Weights of a small contrastive image-text model.
Training: normuon at rate 0.015, batches of 128.
Data: trained on rendered made-up planets, 195000 training examples, 2.7 epochs.
Rows from block 9 of the image encoder of a small contrastive image-text model, named by matrix and row number. Rows with one number belong to one channel. Each number is 50 + 15 x the weight over its row's rms, rounded and kept within 0 to 99. All counts start at 0.
Before each channel's rows are labels from the 100 images, of 14976, where the channel reaches its highest value: "responds to" is what is common among them; "lies over" is the class under the peak. Only what is clearly more common there than usual is listed. The data: rendered made-up planets. In brackets: how many of the 100, against the usual share in percent.
# convs1: 3x3 conv (encoder.blocks.9.convs.1.weight, 176x176x3x3, each kernel summed), inputs 0-58
# convs2: expand pointwise conv (encoder.blocks.9.convs.2.weight, 176x176x1x1, transposed), outputs 0-58

responds to: ocean world (54 vs 14.4)
lies over: planet (51 vs 21.4)
convs1.104:60 58 65 41 33 57 36 54 33 57 54 62 70 43 75 72 45 55 55 51 53 38 35 51 20 46 32 39 43 40 60 51 75 43 60 35 33 32 53 56 69 38 43 60 43 51 25 45 49 63 60 26 51 15 53 27 47 64 63
convs2.104:34 44 85 36 44 48 51 41 58 59 46 22 18 48 45 40 34 38 48 62 46 07 84 33 41 51 68 64 50 60 65 41 59 48 78 71 58 48 41 56 51 50 46 47 70 65 43 62 50 59 62 42 57 36 43 44 54 63 74

responds to: cloud-covered world (88 vs 14.5); rings (87 vs 33.7)
lies over: ring (56 vs 2.7)
convs1.78:48 40 61 27 62 52 49 40 27 73 27 39 55 53 51 42 43 41 34 19 47 64 47 38 56 36 16 61 35 38 48 59 18 51 80 77 56 35 29 33 50 52 35 51 45 37 34 66 36 54 42 18 56 56 63 44 39 77 39
convs2.78:42 51 61 62 78 37 31 58 27 50 36 70 42 96 54 33 69 65 49 48 65 40 59 58 30 46 32 82 26 44 58 42 33 60 70 62 23 63 50 52 74 38 43 43 53 46 46 42 25 68 55 34 47 36 43 64 59 76 65

responds to: glowing rim (67 vs 40.1); desert world (52 vs 13.8)
lies over: planet (87 vs 21.4)
convs1.28:24 57 84 43 51 38 24 36 51 12 55 84 60 35 45 35 47 58 67 55 43 48 65 53 26 62 38 27 41 71 90 60 37 56 36 50 22 39 45 56 65 75 55 66 36 70 59 58 69 50 51 53 57 45 72 42 56 35 79
convs2.28:61 41 50 36 50 56 60 45 53 60 71 51 40 35 73 40 40 27 34 25 56 41 23 33 30 42 35 69 67 24 45 50 52 16 54 43 40 57 68 67 30 37 46 38 53 59 62 52 46 54 58 60 59 54 66 21 58 43 33

responds to: banded gas giant (91 vs 14.4)
lies over: planet (63 vs 21.4)
convs1.22:52 40 73 86 40 47 56 52 49 74 41 50 58 49 42 56 39 49 00 64 60 66 35 38 59 75 47 60 27 75 58 40 53 43 40 50 45 24 44 50 57 43 55 19 55 49 25 59 53 64 60 64 65 19 55 67 54 60 71
convs2.22:36 36 32 45 16 50 61 39 53 46 52 22 34 37 70 51 49 32 51 46 77 72 67 57 53 63 54 73 54 59 55 36 55 57 12 64 48 55 55 51 59 84 44 46 05 62 53 49 40 43 39 56 41 47 43 47 43 44 50

responds to: desert world (100 vs 13.8); crescent (51 vs 24.6)
lies over: planet (93 vs 21.4)
convs1.156:54 71 73 62 55 38 63 47 53 86 39 36 52 62 41 58 40 69 28 59 52 57 54 50 51 40 85 53 51 71 62 26 30 40 47 50 53 38 64 59 67 84 55 37 65 49 14 44 42 78 45 79 55 01 35 87 44 35 73
convs2.156:49 51 67 44 14 36 47 58 53 36 62 39 29 99 70 58 40 41 34 42 51 41 45 43 38 37 56 47 52 49 51 25 57 56 82 24 35 24 65 50 34 46 46 36 99 48 56 59 35 41 50 67 52 37 51 51 45 52 36

responds to: cratered rock (100 vs 14.1); polar caps (76 vs 26.6); gibbous (53 vs 25.4)
lies over: planet (55 vs 21.4)
convs1.65:46 50 49 68 70 43 36 40 52 30 61 33 47 21 47 23 50 57 30 41 40 36 48 47 70 37 34 63 65 49 35 70 37 22 66 42 40 57 50 33 78 47 44 42 39 57 43 50 45 66 60 51 73 23 34 58 79 22 45
convs2.65:46 53 53 69 40 30 47 88 10 61 35 45 27 37 77 61 44 48 57 51 48 45 41 46 63 50 63 33 44 60 28 55 63 36 34 76 58 59 53 53 63 39 47 77 56 55 54 51 59 30 31 35 69 50 32 45 69 37 54

responds to: banded gas giant (100 vs 14.4)
lies over: planet (92 vs 21.4)
convs1.159:65 40 30 42 61 22 54 29 37 53 36 44 57 50 45 24 62 63 68 65 55 67 48 38 36 62 44 88 41 44 24 33 62 50 26 55 71 57 58 73 69 33 26 81 52 32 58 36 49 36 35 41 48 52 73 56 39 28 49
convs2.159:68 74 61 54 58 56 72 54 66 75 62 66 27 37 60 62 49 32 71 20 55 67 60 67 43 73 39 43 43 68 53 62 57 48 43 75 43 29 48 85 93 30 50 36 52 60 53 54 44 68 54 74 54 36 51 56 38 53 42

responds to: banded gas giant (100 vs 14.4)
lies over: planet (100 vs 21.4)
convs1.168:84 61 76 65 49 50 48 51 51 14 45 36 58 57 48 53 50 46 39 90 46 53 47 61 77 54 63 00 63 47 49 34 67 57 39 44 43 59 66 42 70 66 29 46 48 72 62 41 50 35 38 61 61 68 46 57 56 49 49
convs2.168:46 44 56 39 55 44 50 40 65 23 36 60 43 56 34 16 57 47 40 51 60 60 57 57 31 55 30 50 22 56 40 43 27 57 44 70 56 24 64 70 38 87 39 49 22 59 47 59 64 43 55 43 43 71 57 40 55 54 67

responds to: rings (100 vs 33.7); ocean world (98 vs 14.4)
lies over: planet (84 vs 21.4)
convs1.129:48 49 51 73 46 38 84 82 53 62 42 54 52 49 33 59 40 57 46 67 76 58 39 53 38 59 46 55 61 62 51 33 20 53 84 40 18 56 52 51 50 67 58 40 73 39 37 40 54 61 43 53 56 59 55 57 33 64 46
convs2.129:42 58 60 50 38 59 55 41 53 68 72 16 13 32 64 66 66 99 50 55 39 42 64 38 88 52 40 51 66 45 44 41 80 58 77 84 58 41 48 52 50 68 53 59 56 50 38 37 50 76 59 54 47 54 34 72 55 76 60

responds to: desert world (45 vs 13.8)
lies over: planet (85 vs 21.4)
convs1.30:54 70 44 69 52 30 83 67 51 61 57 51 47 67 17 47 38 69 30 48 68 56 50 55 68 49 91 61 59 64 64 40 39 58 45 52 47 47 43 51 45 67 63 44 61 48 29 45 48 63 60 78 56 07 36 72 33 28 49
convs2.30:32 34 69 41 35 41 55 46 62 53 45 45 39 90 42 35 63 40 39 53 36 51 50 35 69 50 38 54 34 31 50 34 54 56 81 55 66 50 47 47 38 52 55 39 94 49 38 55 41 50 47 84 46 37 75 47 39 51 52

responds to: banded gas giant (100 vs 14.4)
lies over: planet (100 vs 21.4)
convs1.2:69 39 84 73 54 43 76 48 51 31 54 56 56 54 40 33 45 38 31 77 40 61 50 58 61 48 54 35 73 67 66 55 99 53 45 44 42 38 44 38 70 47 63 29 40 53 43 49 42 49 57 61 63 66 37 83 52 38 68
convs2.2:77 58 60 49 58 32 51 57 51 32 51 49 43 29 42 45 51 81 40 35 55 40 61 37 54 39 41 36 17 44 44 22 59 56 32 56 71 27 49 91 72 80 40 44 35 68 41 44 50 41 57 37 57 57 47 58 56 43 40

responds to: ocean world (47 vs 14.4)
lies over: planet (65 vs 21.4)
convs1.126:34 20 31 59 37 47 41 38 34 60 40 53 44 54 41 31 51 51 41 42 72 46 52 40 67 35 41 57 51 28 47 59 30 41 46 50 51 37 62 50 39 38 35 55 43 37 12 29 12 35 31 30 23 57 56 64 29 69 36
convs2.126:51 45 49 43 70 66 43 57 52 60 44 52 60 31 12 52 49 63 13 89 45 56 58 80 40 33 42 48 34 82 53 55 40 41 50 50 79 51 51 34 60 68 17 48 43 35 42 50 37 30 49 36 45 59 67 53 52 48 39

responds to: banded gas giant (92 vs 14.4); rings (72 vs 33.7)
lies over: planet (100 vs 21.4)
convs1.152:32 37 24 56 37 66 85 44 49 40 50 52 35 44 24 32 60 44 56 71 47 44 49 67 32 55 46 39 54 48 62 43 34 43 63 55 61 36 80 29 53 41 45 57 31 74 60 27 90 35 47 24 38 78 58 48 48 26 63
convs2.152:47 53 45 44 58 64 65 46 46 36 37 46 55 42 71 54 45 52 33 24 51 35 53 33 68 27 68 40 48 36 51 64 45 75 27 64 41 43 48 64 29 08 54 45 50 49 42 50 42 27 59 62 58 51 39 69 29 32 57

responds to: cloud-covered world (89 vs 14.5); full (67 vs 25.3)
lies over: planet (100 vs 21.4)
convs1.75:24 86 66 29 35 45 22 40 37 87 29 70 49 54 47 51 42 37 81 90 56 41 51 52 37 57 45 88 57 34 43 62 81 58 46 49 63 68 24 48 53 41 47 57 56 47 60 66 32 58 56 28 41 68 63 31 40 90 23
convs2.75:67 54 47 49 43 49 57 66 40 46 37 75 74 42 20 41 32 66 30 74 58 63 65 50 31 45 54 35 31 45 24 41 41 52 16 40 44 36 16 24 59 69 71 67 40 86 54 47 57 54 30 46 53 45 24 39 68 59 28

responds to: banded gas giant (100 vs 14.4)
lies over: planet (80 vs 21.4)
convs1.16:63 35 58 68 46 52 69 76 51 75 58 62 55 71 52 50 26 60 53 46 52 33 35 56 51 35 55 48 45 42 30 58 38 27 52 63 26 64 80 43 67 17 55 66 66 79 48 60 54 90 59 34 24 13 38 52 53 36 47
convs2.16:40 27 45 48 47 45 38 66 47 36 47 08 27 34 57 60 28 46 43 49 79 24 40 31 57 42 37 31 38 57 50 57 52 77 33 35 61 71 75 58 38 62 38 57 26 63 44 36 56 70 64 36 46 44 58 21 52 29 87

responds to: cratered rock (37 vs 14.1)
lies over: planet (67 vs 21.4)
convs1.17:29 37 29 56 35 68 43 23 52 26 47 33 23 53 56 42 48 52 30 27 21 30 58 51 46 30 46 04 07 44 39 47 53 35 65 38 31 10 49 56 40 39 83 38 32 43 32 39 59 40 39 31 41 07 29 61 42 34 53
convs2.17:30 39 47 39 64 61 62 46 51 30 21 37 55 45 22 50 50 81 61 49 40 79 34 59 47 49 52 27 64 44 62 51 57 72 41 18 60 53 32 43 36 20 64 51 62 52 53 30 73 49 52 34 61 46 59 31 57 54 39

responds to: banded gas giant (80 vs 14.4)
lies over: planet (72 vs 21.4)
convs1.12:79 46 68 49 52 40 34 25 36 54 19 48 38 56 42 29 45 28 50 53 43 49 19 48 63 57 38 45 29 61 25 25 61 27 58 66 40 51 57 42 55 55 42 53 38 65 49 36 36 60 34 49 36 60 33 59 36 34 53
convs2.12:47 47 58 69 59 76 79 54 58 32 52 42 51 58 39 39 66 46 26 33 42 62 48 62 84 38 36 81 10 64 59 56 42 38 30 03 59 72 56 47 35 49 41 44 37 55 64 48 41 31 57 69 54 75 58 63 47 35 51

responds to: cloud-covered world (64 vs 14.5); banded gas giant (36 vs 14.4)
lies over: planet (100 vs 21.4)
convs1.70:68 53 58 67 34 36 53 50 34 85 48 66 42 29 40 63 36 54 68 72 42 37 47 52 38 36 52 77 57 24 50 58 83 33 61 54 55 66 23 32 63 48 43 58 70 64 54 66 40 84 50 60 26 68 56 47 58 93 27
convs2.70:63 48 43 47 46 48 69 41 76 32 60 51 75 53 48 47 20 77 49 68 66 51 64 57 29 51 58 40 18 45 56 42 47 41 27 15 64 59 19 20 53 67 55 83 38 96 40 56 41 63 54 44 46 45 26 33 46 52 48

responds to: rings (85 vs 33.7); cracked ice world (46 vs 14.1); cloud-covered world (46 vs 14.5)
lies over: planet (77 vs 21.4)
convs1.102:23 42 33 26 55 48 16 49 38 36 39 47 61 44 56 60 46 63 43 44 53 51 46 58 16 44 35 04 11 63 34 52 35 53 27 59 23 66 62 66 29 44 58 48 59 43 43 47 47 63 45 67 29 31 58 17 34 36 39
convs2.102:51 58 73 46 50 37 13 75 55 61 48 56 50 70 64 47 53 11 62 65 36 81 50 62 72 49 37 65 25 56 66 57 47 53 60 34 74 50 48 51 28 43 48 34 29 39 50 57 60 63 57 84 50 55 47 31 26 58 79

responds to: cratered rock (88 vs 14.1)
lies over: planet (85 vs 21.4)
convs1.148:53 51 32 34 66 53 46 60 59 24 51 49 63 61 58 73 52 46 57 29 50 63 34 71 53 67 44 20 55 58 45 23 17 49 60 51 33 65 56 43 73 53 50 43 59 36 68 43 64 16 42 49 39 19 41 59 33 26 54
convs2.148:48 51 38 37 65 56 50 56 55 59 67 05 52 28 50 58 29 51 52 43 59 50 46 43 70 55 39 48 54 49 27 66 52 62 48 49 63 46 50 46 25 73 47 88 69 78 46 51 50 77 50 33 56 63 33 22 79 49 62

responds to: rings (96 vs 33.7); cloud-covered world (54 vs 14.5); cracked ice world (36 vs 14.1)
lies over: ring (66 vs 2.7)
convs1.74:26 30 54 66 65 26 57 41 44 36 60 69 68 57 71 50 34 41 57 41 31 49 44 52 45 70 40 65 58 65 57 55 64 62 54 40 45 64 39 52 46 35 57 53 53 37 58 59 64 96 66 44 65 85 57 67 59 45 67
convs2.74:55 32 47 50 68 71 36 58 59 68 98 41 43 64 51 36 39 50 70 37 49 60 43 42 59 65 50 28 82 33 63 44 84 35 59 54 75 57 74 44 42 63 53 70 45 41 57 55 57 87 26 58 70 44 55 41 39 56 41

responds to: ocean world (77 vs 14.4)
lies over: planet (98 vs 21.4)
convs1.175:35 62 32 30 50 61 38 30 52 57 51 50 64 73 63 43 71 37 40 46 69 58 49 48 40 58 31 74 48 69 48 56 50 54 41 45 45 48 56 44 41 54 62 48 37 26 76 33 48 42 56 29 62 60 82 55 44 99 70
convs2.175:46 47 51 45 13 50 82 47 27 60 51 63 41 86 37 32 64 52 51 45 33 67 59 67 52 53 53 43 46 39 44 47 42 58 72 25 43 35 08 29 57 59 51 63 69 66 53 53 30 50 59 69 51 39 77 54 48 58 65

responds to: rings (94 vs 33.7); cloud-covered world (42 vs 14.5); banded gas giant (39 vs 14.4)
lies over: ring (31 vs 2.7)
convs1.38:53 54 64 53 52 54 46 69 53 30 55 58 55 47 43 71 53 52 58 67 90 40 59 52 67 66 48 14 61 61 56 46 67 58 55 62 41 86 68 64 62 64 19 56 64 63 68 53 77 46 68 59 37 42 64 42 60 22 78
convs2.38:26 65 51 45 62 72 32 53 76 41 65 24 46 76 66 42 72 31 71 29 69 56 35 35 61 49 33 43 51 38 57 48 60 23 56 26 38 47 54 49 37 53 53 67 63 64 39 32 62 72 38 24 47 61 36 55 68 50 38

responds to: rings (100 vs 33.7); cloud-covered world (85 vs 14.5)
lies over: planet (97 vs 21.4)
convs1.158:45 60 54 36 52 53 21 17 62 46 36 46 81 52 60 51 61 35 57 58 35 52 39 51 04 68 14 50 24 46 48 46 46 36 34 62 51 48 60 82 63 46 35 50 47 38 69 56 22 54 53 41 49 29 55 53 16 73 41
convs2.158:48 40 68 34 56 52 36 68 47 39 70 54 30 44 42 68 63 59 51 46 59 47 50 58 62 60 30 75 47 22 79 65 27 33 49 55 68 86 42 53 32 46 51 47 42 42 39 63 55 79 80 54 54 57 41 54 42 36 83

responds to: rings (100 vs 33.7); cloud-covered world (64 vs 14.5)
lies over: ring (58 vs 2.7)
convs1.67:45 54 62 38 45 39 61 59 56 50 49 37 54 55 53 35 44 50 40 70 63 62 56 53 41 54 41 38 58 40 58 34 40 59 69 49 77 31 32 46 58 65 24 45 52 34 32 69 26 45 39 35 56 14 40 58 52 28 41
convs2.67:51 60 70 64 67 30 08 51 27 45 54 35 49 34 63 46 54 67 44 70 23 39 10 41 48 65 47 41 52 83 58 41 52 57 88 52 85 45 24 42 46 38 57 59 52 62 54 40 47 31 19 62 45 34 56 56 44 34 57

responds to: cloud-covered world (78 vs 14.5); rings (75 vs 33.7); glowing rim (70 vs 40.1)
lies over: planet (97 vs 21.4)
convs1.121:54 81 62 16 34 35 21 02 53 81 31 34 43 42 40 55 63 45 31 32 38 50 54 40 63 48 37 63 39 50 36 59 56 42 20 57 63 52 47 51 60 34 53 37 40 48 75 42 17 58 53 13 47 27 29 32 56 73 40
convs2.121:47 62 44 47 67 55 79 63 57 76 31 52 57 56 48 47 59 82 46 42 65 35 19 51 80 51 46 66 56 44 59 20 41 42 59 52 43 51 48 35 40 63 62 35 48 58 43 47 47 74 64 72 44 41 48 60 30 82 80

responds to: rings (95 vs 33.7); cracked ice world (57 vs 14.1)
lies over: planet (90 vs 21.4)
convs1.89:46 39 58 50 40 53 47 29 31 30 32 47 66 37 74 25 49 48 50 73 38 47 33 56 63 25 38 61 79 37 39 27 20 44 56 65 43 51 19 53 32 45 12 61 63 34 49 50 45 36 47 31 42 44 42 32 55 36 53
convs2.89:63 59 48 37 59 59 58 64 38 41 56 53 45 48 25 33 42 62 38 36 51 34 33 76 62 74 71 66 55 58 34 67 23 71 60 58 42 54 80 64 56 55 46 58 71 35 71 43 31 52 53 39 56 51 53 38 26 51 71